{"dataset": "histories of elementary cellular automata, time running down", "train_examples": 73750, "crop_scale_min": 1, "horizontal_flip": false, "targets": ["rule"], "arch": "convmixer", "kernel_size": 5, "loss": "cross_entropy", "optimizer": "muon", "learning_rate": 0.02, "nesterov": true, "batch_size": 128, "warmup_steps": 930, "adamw_weight_decay_other_params": 0.05}
Rows from block 2 of a small image classifier, named by matrix and row number. Each number is 50 + 12 x the weight over its row's rms, rounded and kept within 0 to 99. All counts start at 0. After the name is the row's rms in percent of the matrix's.
After each channel's rows are labels from the 100 images, of 14976, where the channel reaches its highest value: "strongest on" is what is common among them; "colour at peak" is the nearest of a few named colours to the mean colour under the peak. Only what is clearly more common there than usual is listed. The data: histories of elementary cellular automata, time running down. In brackets: how many of the 100.
# pw: pointwise conv (model.blocks.2.pw.weight, 384x384x1x1), inputs 192-383

pw.7 097:26 55 41 66 31 50 43 44 44 42 48 63 62 38 51 65 54 71 40 49 62 52 41 57 51 37 62 41 42 45 54 41 38 25 36 71 55 44 34 66 57 47 51 39 54 55 44 64 35 71 59 40 69 39 48 43 75 38 38 63 54 27 39 45 40 55 50 42 61 40 45 37 56 56 33 44 45 46 50 63 42 48 39 31 57 38 72 63 51 61 35 43 39 76 35 46 61 26 40 71 36 40 43 52 48 54 43 58 43 68 62 41 61 22 42 54 48 58 56 56 53 13 56 62 47 59 35 55 40 63 37 50 39 56 63 34 45 72 51 52 39 40 53 51 69 73 49 54 61 58 58 56 46 61 60 53 71 50 50 40 51 38 39 29 74 39 63 53 34 45 50 47 43 73 46 65 56 47 33 43 46 37 52 45 55 43 56 21 49 56 34 58
strongest on: 111 turns on (82); large cells (78)
colour at peak: white (32)

pw.374 092:47 43 41 46 27 62 40 47 43 53 69 42 50 56 71 36 54 41 46 72 41 51 44 51 47 57 29 76 53 47 53 53 49 47 54 79 55 43 50 44 51 60 58 45 53 60 69 59 43 51 54 45 89 70 53 64 60 62 19 49 53 64 54 65 61 34 63 52 57 52 66 40 31 49 46 64 56 32 50 53 33 34 46 58 53 50 35 44 45 65 64 46 41 34 59 37 49 41 32 59 43 53 35 55 76 49 42 54 48 45 29 40 52 53 52 51 27 69 56 42 44 51 61 65 54 46 28 53 58 45 74 56 44 60 36 63 65 44 66 46 54 68 23 44 60 58 42 63 27 78 72 55 50 51 46 60 59 54 25 53 40 38 51 35 43 60 45 38 43 54 51 48 28 74 35 50 48 51 66 36 46 47 39 27 49 31 36 27 49 48 58 58
strongest on: 111 turns on (89); 010 turns on (79); large cells (76); sparse start (60)
colour at peak: black (37)

pw.318 103:43 34 45 44 52 58 50 43 70 52 37 47 51 42 52 38 50 52 53 41 49 47 36 57 58 64 43 49 33 62 26 63 32 53 56 55 50 53 59 79 53 66 43 20 66 64 63 53 52 44 42 49 41 40 72 85 38 56 55 56 46 46 46 55 65 54 55 49 66 48 34 65 34 53 62 55 49 26 25 43 58 32 52 58 34 48 57 36 40 58 20 43 44 36 45 34 34 53 55 49 66 43 46 40 31 51 41 38 31 62 34 44 44 42 50 52 59 66 50 43 70 50 56 43 28 53 49 60 53 44 41 39 45 55 84 37 56 51 61 48 57 28 56 61 44 74 48 53 59 45 65 31 39 36 29 64 33 50 67 38 66 61 76 79 63 48 64 45 49 56 29 29 73 63 59 30 52 26 45 50 56 43 55 35 67 54 59 35 34 62 49 45
strongest on: large cells (84)
colour at peak: black (38)

pw.93 099:52 55 51 47 73 44 65 46 66 57 44 54 46 58 25 49 52 59 48 37 42 54 37 47 56 41 56 32 48 61 35 57 52 42 70 59 43 62 59 57 46 50 57 55 47 30 66 63 17 65 55 26 41 43 38 55 35 30 59 37 40 33 60 40 34 17 56 43 70 42 64 37 67 57 77 45 51 56 49 49 42 40 30 34 39 35 44 39 67 53 51 45 62 48 57 64 53 38 43 61 73 46 62 67 72 49 56 32 24 26 47 43 50 53 60 44 50 67 30 48 67 52 56 43 31 34 52 49 49 39 60 37 46 26 52 52 82 29 43 49 56 55 38 43 38 46 60 46 65 38 53 24 55 47 38 55 56 45 65 51 51 70 52 37 37 67 16 49 62 49 34 51 29 20 61 56 42 41 48 54 54 67 58 34 48 68 34 44 32 58 60 57
strongest on: 010 turns on (92); large cells (91)
colour at peak: black (37)

pw.328 103:43 52 65 29 44 56 73 46 61 71 37 32 48 40 50 37 49 62 48 53 47 62 59 32 65 56 44 58 49 51 49 45 31 61 42 34 57 71 38 53 43 40 64 68 31 56 17 56 49 30 51 61 46 48 53 42 47 20 54 48 36 58 62 40 30 40 29 45 28 50 53 47 55 63 47 54 34 45 50 48 50 57 61 57 48 33 48 66 39 58 50 38 60 33 22 77 38 56 73 34 66 36 40 66 67 53 56 51 56 41 59 51 61 55 50 50 38 45 56 44 57 55 26 56 61 65 34 48 69 43 61 40 44 39 48 44 47 37 51 35 58 57 56 46 18 42 46 32 40 39 53 46 46 68 73 58 49 53 52 39 51 46 35 56 69 66 61 58 59 58 36 59 55 49 43 31 43 48 49 50 41 45 44 72 70 58 54 53 62 53 58 65
strongest on: 110 turns on (78)
colour at peak: black (41)

pw.240 103:71 43 33 52 50 43 65 56 43 63 58 52 53 74 40 56 43 56 63 52 30 60 56 52 23 52 32 57 42 61 54 42 46 57 74 36 51 49 42 53 34 52 70 27 47 45 43 45 36 27 57 54 47 45 51 60 37 48 49 49 48 51 55 22 52 45 39 52 74 37 50 38 45 57 54 59 46 49 36 32 50 43 53 49 62 30 51 52 53 35 53 65 40 52 41 13 64 46 65 31 47 52 49 67 30 32 47 32 62 39 37 71 57 43 57 44 35 43 56 42 53 33 35 34 46 37 33 47 56 51 62 55 51 30 50 14 32 46 51 60 52 44 38 57 49 37 48 34 39 66 44 51 44 63 57 58 32 51 73 31 49 47 27 50 78 53 50 45 25 57 64 58 35 52 64 58 66 54 53 57 54 37 54 56 52 34 38 49 44 60 51 49
strongest on: large cells (79)
colour at peak: black (40)